Weights of a small multi-label audio tagger: norm batchnorm, adamw at rate 0.0024.
Rows from block 4 of a small multi-label audio tagger, named by matrix and row number. Rows with one number belong to one channel. Each number is 50 + 15 x the weight over its row's rms, rounded and kept within 0 to 99. All counts start at 0. After the name is the row's rms in percent of the matrix's.
After each channel's rows are labels from the 100 clips, of 14976, where the channel reaches its largest size: "responds to" is what is common among them. Only what is clearly more common there than usual is listed. The data: notes from a synthesiser with random patches. In brackets: how many of the 100.
# filt: filter width-3 conv, dilation 16 (model.blocks.4.filt.weight, 192x192x3, each kernel summed), inputs 96-191
# gate: gate width-3 conv, dilation 16 (model.blocks.4.gate.weight, 192x192x3, each kernel summed), inputs 96-191
# out: residual pointwise conv (model.blocks.4.out.weight, 192x192x1, transposed), outputs 96-191

filt.14 094:52 58 47 44 68 65 74 53 37 74 56 36 64 36 86 62 54 50 51 47 55 15 61 59 56 67 80 50 54 49 45 30 28 55 40 47 48 53 46 48 68 36 55 63 64 56 50 59 62 52 45 54 62 71 52 63 42 59 69 25 47 64 58 69 69 44 49 43 67 48 66 57 50 45 76 67 54 25 41 76 71 68 66 84 89 48 65 47 29 55 51 40 53 42 51 64
gate.14 118:47 49 42 34 59 40 12 61 58 53 47 60 76 13 46 46 54 49 60 45 42 10 64 43 60 45 79 50 55 52 26 44 19 37 79 65 51 54 43 58 51 16 68 32 71 55 40 36 49 58 49 60 54 63 37 67 46 33 61 46 49 55 38 38 74 46 31 77 56 51 53 62 48 68 58 42 52 39 48 33 47 42 73 63 34 66 55 51 56 64 55 79 56 31 55 76
out.14 081:86 46 59 29 52 54 50 63 50 58 58 40 44 56 52 83 39 74 49 14 48 41 16 31 57 83 63 61 39 38 78 36 32 40 53 51 42 43 39 45 68 56 63 84 42 47 39 51 46 47 31 46 39 34 66 45 32 51 64 37 10 51 51 35 65 64 41 56 47 42 56 50 49 44 31 43 65 35 49 75 44 48 51 53 69 54 56 44 43 58 35 35 40 75 57 73
responds to: noise (27)

filt.101 140:46 57 32 49 67 45 40 56 30 55 39 68 55 66 26 30 66 65 41 41 54 53 65 36 15 35 02 44 52 41 63 52 47 47 50 57 67 74 41 62 51 42 58 40 42 57 35 80 49 29 07 41 42 47 25 48 14 51 63 41 67 47 45 35 38 49 41 56 24 42 69 59 45 54 54 07 48 44 56 54 54 55 69 30 91 54 62 59 44 56 57 42 52 49 56 39
gate.101 119:29 50 35 21 29 48 21 46 45 51 24 45 36 50 43 52 63 40 39 34 49 76 71 29 35 31 12 43 20 41 50 54 63 70 63 37 43 35 44 55 48 35 60 56 59 62 69 83 61 31 36 63 31 54 06 63 53 46 62 43 26 24 51 63 33 44 55 56 59 34 61 36 45 61 47 24 37 32 46 43 38 41 56 34 95 66 43 58 37 75 18 41 33 44 57 25
out.101 104:44 49 57 32 55 74 65 59 45 72 41 75 62 48 36 42 45 65 48 56 75 62 65 58 36 47 68 38 63 36 59 38 37 56 57 47 49 80 44 75 43 43 60 44 44 66 38 94 65 62 23 36 59 37 62 75 24 52 51 57 56 43 32 47 51 72 55 62 49 39 44 25 53 40 53 47 55 41 35 56 46 64 45 49 73 64 41 30 52 35 40 41 38 26 20 52
responds to: inharmonic FM (30)

filt.21 085:51 42 59 70 42 48 48 48 46 37 67 60 49 74 51 54 52 43 71 68 56 68 41 59 45 69 51 36 27 39 00 62 36 49 64 41 28 64 73 43 34 50 63 70 48 43 52 30 51 58 43 33 40 46 13 72 39 32 49 58 47 60 70 51 51 64 17 44 37 50 48 43 49 58 45 51 38 36 29 49 51 32 53 65 15 60 31 41 53 66 53 46 38 34 70 37
gate.21 122:51 22 49 67 64 46 46 49 37 51 40 45 61 41 51 19 51 45 57 64 52 47 83 70 51 39 53 39 47 64 42 43 40 68 89 47 45 40 42 71 28 36 71 62 44 71 41 30 40 48 65 42 63 49 45 93 35 37 57 61 45 42 43 65 47 82 48 63 57 50 71 72 68 73 71 48 43 61 36 46 46 54 70 38 37 61 65 48 54 77 42 72 84 35 51 58
out.21 083:43 71 68 58 62 53 66 45 58 28 37 49 29 46 49 39 31 40 45 17 52 52 69 25 56 56 51 69 44 41 74 17 52 30 36 28 05 48 58 74 76 50 59 40 65 48 50 30 38 47 27 44 37 32 37 60 73 57 37 43 26 72 46 43 61 61 80 46 36 59 63 66 43 21 39 40 48 50 66 58 51 54 54 44 70 35 41 58 14 54 58 51 50 73 44 71
responds to: swell (59); notch (54)

filt.20 095:61 71 30 73 46 54 52 42 64 35 57 48 61 94 65 59 44 73 49 42 48 33 19 38 30 37 37 33 78 65 28 41 56 27 40 49 46 42 43 61 33 72 52 19 59 57 28 51 63 38 37 42 47 46 83 64 22 67 59 67 83 52 46 64 44 56 22 52 54 53 53 46 35 12 52 57 55 60 45 75 79 55 41 64 50 49 34 29 52 58 66 65 73 29 40 44
gate.20 121:57 30 38 48 74 55 65 52 54 49 32 26 65 22 58 19 45 59 54 50 47 27 68 51 51 35 48 30 67 61 56 36 44 62 94 55 49 22 51 75 31 31 64 56 47 75 39 47 42 32 75 60 66 43 59 63 49 33 52 62 39 48 40 46 58 68 54 60 73 56 76 63 65 63 61 47 37 55 42 58 61 43 75 48 30 63 67 60 53 64 36 71 93 47 45 68
out.20 075:48 65 82 43 53 50 27 43 55 62 56 61 40 51 36 35 20 49 44 43 34 34 52 53 58 55 77 37 60 54 70 29 48 39 47 31 28 68 40 42 80 36 63 63 51 66 34 53 44 40 14 36 64 57 51 47 54 42 37 22 18 57 35 59 52 41 57 66 66 56 60 46 38 32 26 44 65 47 67 43 43 51 32 34 64 65 38 57 32 49 61 62 66 59 44 87
responds to: bass register (45); detuned saws (42)

filt.68 097:63 71 61 33 59 26 60 15 56 41 42 13 63 48 62 27 46 46 72 35 23 50 58 71 60 33 52 44 82 51 64 52 59 41 55 62 43 15 55 69 58 55 49 45 32 40 41 30 46 44 68 57 57 37 62 22 36 34 57 66 54 55 49 45 44 52 57 25 51 65 46 40 67 46 71 60 41 21 29 86 44 41 60 83 27 43 82 38 62 35 66 53 65 48 77 42
gate.68 088:54 69 32 40 72 53 36 63 37 55 34 48 64 55 47 30 56 54 67 52 53 42 95 59 48 24 36 43 57 54 45 57 43 59 76 51 31 52 63 79 46 20 62 53 73 76 50 52 47 37 61 39 54 47 19 76 29 32 70 50 30 59 32 61 55 53 36 69 42 63 85 78 64 80 58 38 49 43 45 58 71 49 86 30 60 52 82 55 65 63 50 67 71 29 62 50
out.68 087:47 21 52 50 52 63 69 25 37 38 49 22 68 51 33 60 36 32 55 50 59 51 35 33 44 48 50 44 47 34 52 49 30 40 29 44 34 32 36 46 63 61 35 67 41 46 41 23 32 64 54 53 53 25 49 51 35 41 35 23 33 54 54 57 71 60 57 70 35 66 61 51 69 46 27 37 51 46 28 84 51 48 69 54 29 61 70 47 43 64 36 26 37 54 22 40
responds to: resonance (39)

filt.171 114:40 41 40 77 64 54 25 61 43 32 65 43 62 46 54 50 37 49 71 69 60 33 59 48 38 46 47 52 57 66 44 48 51 38 56 52 32 56 45 42 65 51 73 45 67 49 47 20 52 41 34 72 59 46 36 65 54 26 72 42 76 42 71 47 40 48 52 51 47 55 62 36 65 46 68 49 59 72 53 60 23 47 66 56 31 84 63 47 48 84 55 35 77 55 60 36
gate.171 120:39 50 37 57 63 47 49 61 67 43 28 43 53 43 44 42 59 44 57 65 49 47 71 65 59 32 64 43 45 51 44 55 55 62 75 45 50 49 62 75 55 15 60 51 47 49 60 66 53 54 59 51 49 43 52 77 43 30 49 78 43 36 32 48 74 71 35 57 42 33 67 54 59 82 53 43 30 37 47 37 47 60 74 44 65 70 81 49 34 58 35 82 63 18 52 75
out.171 074:37 49 49 74 56 41 42 29 75 48 66 34 54 52 06 55 39 38 52 43 43 47 08 48 58 75 41 35 60 52 81 63 65 49 41 52 16 42 41 35 78 43 62 34 55 39 59 27 47 22 55 69 82 37 47 30 68 42 54 37 12 35 59 33 61 73 55 59 75 67 46 40 60 58 26 54 17 65 52 37 39 32 43 49 25 44 59 68 56 66 56 26 66 78 60 36
responds to: notch (42)

filt.91 080:50 77 63 37 40 45 64 50 53 48 24 70 25 68 39 53 47 33 36 36 29 57 45 60 63 45 45 50 47 43 55 59 58 71 47 53 63 59 24 38 48 49 27 46 48 49 44 65 70 65 60 69 35 48 62 45 41 55 16 44 26 59 39 46 59 31 49 36 58 57 31 67 29 74 30 76 18 25 66 27 79 49 36 51 59 40 34 45 49 22 26 69 41 47 55 63
gate.91 108:53 63 47 64 80 68 36 63 33 68 35 76 55 51 38 31 41 56 41 54 53 19 66 47 78 43 58 32 52 54 34 62 47 49 69 51 39 55 37 65 44 47 75 69 66 70 27 52 72 32 43 60 59 40 52 61 59 26 54 56 38 59 49 63 63 49 41 68 53 58 67 76 36 62 75 65 47 52 76 37 89 57 67 39 46 64 61 71 44 66 34 64 68 24 51 69
out.91 093:71 50 63 22 41 73 32 31 58 66 41 76 68 54 24 47 37 33 58 76 25 39 53 42 70 38 62 35 64 59 29 55 33 31 34 56 45 81 42 65 52 50 37 46 46 51 34 15 43 62 40 46 54 34 60 73 37 55 48 66 30 77 58 51 73 67 40 61 39 57 50 56 60 27 37 50 67 46 64 47 58 43 45 33 20 31 75 52 53 43 66 52 66 44 47 81
responds to: high-pass (41); noise (34)

filt.111 125:41 48 39 53 10 28 47 35 57 41 32 48 27 45 34 67 37 42 70 61 60 79 51 54 46 41 42 63 34 52 59 70 49 63 37 28 62 43 57 29 56 87 26 56 31 49 68 50 57 60 55 46 24 35 43 28 51 41 17 50 40 41 31 47 52 42 64 23 40 37 26 49 40 59 31 50 46 54 54 40 61 44 15 40 37 47 37 43 53 23 29 52 19 63 59 40
gate.111 088:63 52 46 41 57 36 46 43 42 57 41 60 63 59 33 30 52 36 65 57 56 44 52 28 43 45 54 24 47 52 36 26 37 58 90 52 43 40 39 58 38 34 63 63 47 76 35 33 39 44 43 52 52 56 49 56 38 19 57 51 46 61 35 63 62 63 45 92 55 51 45 51 47 45 57 62 42 45 49 46 75 65 60 74 64 65 43 51 42 83 41 63 61 37 42 62
out.111 130:64 43 19 36 18 60 73 19 51 19 62 27 41 46 45 48 60 34 70 50 72 73 61 56 37 50 54 11 46 51 69 34 56 74 69 57 38 29 77 70 66 36 54 58 31 44 70 54 53 24 62 44 68 43 56 44 41 47 46 42 46 44 27 62 48 68 21 40 76 50 61 35 35 53 44 48 41 26 30 71 36 42 76 50 59 29 66 32 41 57 24 59 44 36 85 45
responds to: noise (29)

filt.30 107:42 56 41 58 62 65 00 92 59 56 30 49 54 36 19 38 47 48 34 60 34 23 55 39 49 25 53 45 60 60 60 76 53 47 57 51 55 73 26 59 38 34 46 41 67 49 23 44 67 58 38 79 48 45 47 82 57 54 44 60 67 28 50 43 70 54 48 69 33 31 59 50 62 47 41 30 57 73 58 27 27 60 61 46 61 54 63 60 44 56 46 53 58 48 27 66
gate.30 124:47 37 49 39 74 50 44 53 49 46 53 55 65 44 42 22 57 54 54 39 36 23 63 48 57 52 53 25 62 51 33 38 39 45 96 62 41 47 58 77 30 24 72 55 48 59 40 49 44 36 39 56 54 52 37 64 35 39 69 42 49 56 59 41 57 66 38 67 52 59 73 73 51 64 66 39 26 28 51 58 60 27 79 57 50 42 55 65 54 68 54 63 75 37 55 68
out.30 079:49 85 62 59 50 51 26 66 63 63 58 42 43 43 37 64 52 86 46 22 44 30 37 40 65 38 54 52 69 51 85 57 48 29 57 48 49 45 49 51 51 45 44 73 69 48 40 61 48 25 24 57 46 69 43 28 50 41 68 44 26 44 47 55 28 43 55 42 57 51 79 62 29 66 31 48 48 29 70 41 50 46 63 27 58 38 50 61 46 67 41 56 73 61 64 73
responds to: noise (54)

filt.7 118:55 31 51 60 55 66 34 76 71 51 58 60 56 11 68 84 30 99 56 42 57 36 34 34 54 59 66 79 66 73 39 46 45 49 54 40 51 46 79 50 66 50 72 68 53 42 52 65 35 68 55 28 45 60 63 51 45 35 65 54 41 35 60 57 56 49 46 62 55 49 58 74 61 48 51 38 48 72 71 39 27 45 55 25 39 61 44 35 46 62 55 64 80 66 39 74
gate.7 111:50 53 37 51 77 39 45 41 51 53 35 57 64 57 45 20 41 51 48 52 40 36 89 56 66 35 54 29 58 66 44 41 51 51 86 55 43 50 53 74 51 25 69 45 70 66 34 45 40 25 66 43 62 48 46 81 34 29 72 56 52 59 27 57 47 63 41 61 48 52 68 72 54 64 82 46 41 45 50 57 62 59 76 45 47 74 82 49 34 62 45 71 81 22 48 60
out.7 090:50 51 63 28 58 55 50 57 50 54 36 58 41 54 60 89 54 66 51 20 47 34 31 44 42 66 54 43 55 60 69 31 46 46 48 38 52 55 55 59 40 69 59 62 66 63 40 64 38 67 35 37 54 33 35 58 38 43 55 15 57 63 36 68 65 42 44 63 64 48 51 78 48 18 51 39 55 37 22 46 46 69 40 60 17 45 44 13 10 63 45 78 58 34 38 68
responds to: noise (44)

filt.127 116:53 50 38 81 48 24 57 36 38 19 60 44 34 64 48 58 39 37 67 26 56 64 50 45 39 50 39 43 33 48 49 19 63 26 55 38 50 53 31 70 63 54 53 35 68 36 36 65 49 51 31 34 40 57 60 57 52 28 48 49 65 63 37 34 55 72 58 44 54 43 30 31 20 27 52 58 56 42 73 42 66 69 42 61 56 58 49 46 25 64 52 49 47 48 26 45
gate.127 131:66 31 41 48 85 51 58 44 38 64 42 33 61 42 51 27 57 53 47 55 50 48 78 60 57 32 46 27 48 57 59 49 51 62 77 57 40 39 52 79 35 30 70 64 63 76 45 56 34 37 56 38 68 51 35 67 30 31 69 63 40 57 28 43 48 74 58 60 63 63 73 72 63 76 72 47 53 48 39 58 57 56 73 40 42 58 90 33 55 69 43 68 84 35 57 57
out.127 083:58 34 48 45 50 75 24 38 69 36 65 80 68 32 17 49 60 11 64 79 63 50 64 43 45 54 39 60 29 57 28 32 60 66 58 35 11 59 40 55 55 71 55 58 53 63 74 57 48 50 28 48 87 72 46 45 61 64 49 57 32 46 45 74 50 71 45 61 44 57 50 42 62 31 42 40 52 78 70 30 49 43 44 29 49 66 36 68 71 59 51 60 49 59 58 70
responds to: filter wobble (58); bass register (49)

filt.133 115:52 24 42 45 29 26 63 39 42 47 57 43 60 25 59 41 63 44 60 63 57 40 38 29 26 63 53 44 35 45 46 32 29 72 56 60 56 20 66 43 35 48 60 65 34 75 77 33 36 38 73 47 53 62 28 65 52 68 59 39 67 38 44 66 51 51 54 77 71 49 51 50 45 62 36 57 41 65 36 62 45 44 52 57 41 53 11 40 68 69 47 39 29 65 73 45
gate.133 126:42 37 50 47 80 60 52 58 39 42 47 39 62 23 39 17 45 41 67 45 49 34 86 43 48 36 59 46 56 51 52 36 36 45 96 58 32 39 53 78 45 35 66 53 48 65 40 34 41 47 66 59 59 33 41 62 40 28 58 51 47 56 43 47 75 64 47 71 58 50 62 65 58 68 55 44 37 45 55 49 63 60 74 51 23 55 71 62 63 67 40 67 69 51 40 76
out.133 081:55 56 41 66 70 45 56 63 32 15 84 64 61 57 64 48 57 46 42 59 83 51 38 41 32 58 38 63 43 48 64 43 36 78 63 62 67 27 65 60 53 38 68 23 87 49 56 58 66 58 80 35 83 58 50 58 42 49 61 66 47 62 36 53 54 55 62 73 72 44 41 72 53 28 28 63 52 53 46 62 40 78 69 77 50 53 53 43 48 77 53 55 25 40 43 36
responds to: noise (39)

filt.17 124:71 62 18 60 49 57 20 75 24 48 57 73 48 17 39 62 44 66 51 83 57 45 47 63 43 53 25 65 46 32 38 49 42 53 49 48 66 72 32 52 39 40 57 65 57 41 47 73 70 50 21 45 52 49 48 58 64 29 39 39 63 38 28 04 43 52 55 40 29 41 46 57 19 68 44 23 56 31 68 14 43 60 57 27 38 51 48 55 52 52 43 46 52 30 45 37
gate.17 107:51 69 27 43 69 26 46 45 52 46 43 48 54 63 30 36 62 45 42 38 54 60 71 42 57 26 39 27 53 44 26 45 64 49 65 57 40 75 56 65 45 22 63 52 67 76 50 89 61 29 28 49 50 49 38 66 38 36 62 60 52 60 52 48 46 57 33 61 37 66 64 45 57 62 54 31 37 30 70 39 77 50 75 25 88 57 61 55 61 66 47 43 57 16 55 42
out.17 097:65 70 19 60 42 30 37 58 60 70 34 88 52 29 31 62 26 56 39 36 44 24 50 47 53 51 41 57 38 41 40 43 28 57 61 44 61 82 57 58 60 32 72 38 54 56 56 74 65 59 23 46 45 39 31 62 63 29 41 53 34 38 26 46 54 47 64 64 49 22 32 69 46 43 59 32 53 49 52 21 33 77 48 37 45 65 49 20 35 70 25 41 28 28 56 45
responds to: triangle (27)

filt.8 105:65 49 75 67 64 48 62 59 26 65 44 60 26 70 47 65 46 58 57 64 66 78 50 67 46 50 26 84 38 39 40 47 54 59 29 52 78 64 42 29 58 69 20 76 45 61 60 57 46 55 44 32 39 56 60 43 31 72 46 56 55 65 60 40 39 42 45 48 27 59 37 62 40 47 34 46 55 74 60 46 45 52 23 45 44 57 32 48 61 34 38 30 31 60 53 50
gate.8 116:53 32 47 48 85 59 42 59 29 53 46 47 59 28 47 19 51 54 57 50 63 35 74 53 60 32 45 42 47 32 32 65 50 50 79 60 25 49 65 82 27 48 72 59 45 76 41 42 55 36 51 54 52 33 17 67 35 38 66 67 34 60 54 53 53 58 36 70 40 60 77 58 71 70 64 32 46 51 38 64 65 45 85 37 39 57 66 60 71 63 44 43 60 36 58 53
out.8 074:32 57 80 62 70 13 47 62 60 41 53 56 39 55 42 63 56 89 58 21 51 44 64 60 60 70 52 73 80 35 67 69 27 63 29 62 81 47 55 16 46 48 57 55 42 60 46 47 35 70 48 32 27 52 29 26 57 28 43 11 39 44 44 36 39 40 57 60 54 55 70 72 62 66 91 36 63 51 58 46 39 49 64 41 47 43 52 40 38 40 70 57 35 67 38 52
responds to: pluck (63)

filt.174 112:54 68 44 34 46 62 25 60 62 52 69 59 62 64 62 51 78 46 78 51 46 44 48 66 51 53 44 50 50 38 34 67 57 58 63 76 45 51 53 61 42 24 45 64 55 60 63 45 50 27 53 45 64 62 12 71 52 67 69 47 68 40 63 52 26 66 42 52 49 67 63 75 59 98 40 63 37 25 34 50 33 50 69 42 59 41 46 53 83 62 62 57 50 61 76 32
gate.174 126:54 48 56 44 88 74 73 60 33 59 33 52 46 35 56 30 42 61 44 49 57 52 93 61 68 50 58 56 45 39 45 38 45 56 71 37 43 26 63 85 29 60 67 61 44 63 46 61 48 51 67 35 44 25 51 81 48 24 44 51 49 62 29 58 50 56 40 52 56 50 76 77 35 79 64 42 39 45 51 53 91 54 70 19 58 52 88 58 30 49 36 53 70 24 45 65
out.174 089:19 64 34 21 26 36 49 59 64 55 29 53 51 71 69 59 59 38 61 33 34 37 63 84 32 39 41 35 59 46 38 46 49 39 47 50 42 64 37 56 73 37 33 46 86 40 56 51 73 68 25 49 53 41 43 56 11 59 50 65 40 73 41 45 51 56 24 38 44 64 50 51 43 32 68 80 12 37 08 64 59 54 39 70 42 55 62 15 42 31 64 62 45 33 45 54
responds to: filter wobble (40); resonance (34); detuned saws (27)

filt.29 094:40 68 54 34 46 75 56 72 53 77 59 65 46 46 71 81 46 65 21 43 45 36 59 15 65 54 77 45 46 53 40 29 35 56 48 55 43 76 45 48 47 28 58 58 71 66 58 66 44 54 50 35 58 66 37 73 83 60 54 14 54 37 35 37 43 29 73 80 74 53 55 73 33 42 56 72 51 48 81 28 41 63 51 32 76 48 35 40 43 70 49 72 56 62 24 68
gate.29 122:55 45 43 64 65 58 45 57 34 50 44 53 57 59 53 26 60 38 55 71 55 32 72 56 65 24 61 41 42 47 37 43 49 64 79 66 40 38 48 79 25 32 69 57 57 76 45 43 53 30 70 47 61 51 32 91 44 54 63 69 42 54 36 61 42 66 39 73 51 46 73 69 49 90 68 61 47 41 43 47 75 56 80 33 56 84 73 45 53 75 39 56 67 29 50 48
out.29 088:49 44 37 56 34 55 66 56 27 39 68 38 66 54 73 43 60 56 38 60 68 25 38 11 39 83 71 28 53 47 29 49 31 25 33 69 26 39 45 39 25 51 70 41 53 53 57 48 58 49 61 34 49 52 65 64 51 43 66 60 38 59 39 65 47 74 27 71 77 64 57 28 51 43 32 63 54 43 47 62 68 28 74 63 61 67 46 49 49 50 53 43 51 32 37 34
responds to: inharmonic FM (27)

filt.150 077:49 60 30 69 42 54 88 54 71 39 59 32 39 78 67 75 46 39 37 59 64 34 38 38 37 33 56 34 40 42 58 35 49 29 53 40 30 56 35 45 66 51 51 36 94 54 28 64 84 50 38 77 57 48 68 73 54 54 42 74 44 59 41 38 83 68 68 43 71 39 48 24 47 39 53 78 55 61 62 60 81 47 33 77 41 83 70 42 38 52 38 46 46 52 28 57
gate.150 121:53 44 40 45 79 49 69 36 42 51 28 26 55 68 51 32 61 43 72 59 43 60 96 80 52 28 36 27 54 55 50 54 50 63 77 52 44 46 54 69 40 36 52 53 50 72 47 46 38 40 68 24 62 52 32 66 32 30 58 49 40 64 23 53 45 70 52 42 52 64 71 60 62 80 72 54 36 34 38 59 72 48 66 47 45 57 88 29 52 51 44 62 78 33 63 47
out.150 088:56 56 40 51 26 33 32 33 45 36 65 59 52 67 49 60 49 34 49 23 53 34 46 60 41 44 45 57 26 39 62 44 44 39 72 59 34 42 47 33 37 76 59 46 81 57 38 58 58 52 41 57 63 56 58 29 66 45 48 35 37 45 34 52 51 42 63 67 73 59 10 19 51 46 47 51 89 61 57 29 53 47 31 39 38 83 20 53 72 53 44 62 26 56 56 42
responds to: filter wobble (52)

filt.184 100:59 42 57 63 67 31 52 25 38 47 74 61 59 63 38 38 71 09 58 47 56 44 64 51 71 51 70 27 34 29 36 38 58 38 60 66 22 71 32 63 53 24 65 55 63 66 39 22 44 56 50 47 72 54 25 66 52 29 60 37 72 78 55 54 51 75 38 60 33 68 48 42 35 76 58 61 58 31 38 26 57 67 75 40 59 64 68 57 44 91 71 25 54 37 67 52
gate.184 096:45 75 22 43 58 65 29 64 40 57 50 52 71 67 38 55 71 40 56 49 36 24 52 33 65 54 68 34 50 47 47 48 45 43 66 80 36 40 51 81 35 22 66 26 89 69 49 33 65 42 61 61 66 50 36 78 36 51 67 53 58 57 29 74 54 57 36 85 60 60 74 65 34 63 66 66 65 29 51 42 70 53 82 49 60 42 70 40 43 68 46 56 54 31 56 53
out.184 103:72 56 48 57 35 42 42 18 21 48 71 74 57 60 43 16 33 16 45 77 46 37 34 56 52 49 50 31 49 45 42 56 50 42 58 27 43 59 22 76 37 58 49 40 50 51 39 43 53 42 43 52 63 65 56 49 65 65 41 82 26 54 52 45 41 55 40 54 38 55 24 57 40 28 29 70 68 45 59 52 59 53 13 66 58 20 46 65 53 41 51 44 42 42 35 30
responds to: inharmonic FM (31)

filt.149 095:55 54 43 16 45 66 63 61 73 85 53 53 68 51 55 74 71 66 12 34 43 35 47 55 36 77 44 40 64 50 63 33 27 53 61 50 63 53 32 47 41 40 47 88 47 71 43 52 28 54 56 48 80 56 55 48 61 51 38 20 41 34 23 24 46 53 73 54 72 47 66 67 46 62 59 71 28 35 37 42 38 52 53 46 37 45 53 33 58 66 66 71 72 64 52 56
gate.149 126:49 13 48 58 70 46 24 50 49 43 55 57 64 25 44 26 38 43 71 44 45 44 64 41 48 37 46 58 44 56 34 39 54 46 83 44 31 27 45 75 49 46 74 50 64 54 47 38 44 45 39 53 57 41 46 61 33 38 75 61 46 64 65 59 47 74 49 67 56 59 67 61 69 61 80 34 69 62 39 48 41 55 76 42 51 70 69 57 52 92 48 43 70 42 52 55
out.149 074:44 46 61 48 58 44 42 46 42 43 57 52 47 48 33 54 43 60 57 45 63 60 59 11 60 55 52 52 31 31 61 04 37 25 79 74 26 41 44 70 29 45 40 45 55 46 52 55 55 62 47 44 41 22 40 62 39 36 43 32 64 59 49 39 68 57 66 67 21 79 20 57 43 65 36 58 29 57 53 25 45 54 43 39 21 71 56 59 29 58 60 44 52 66 31 63
responds to: swell (57)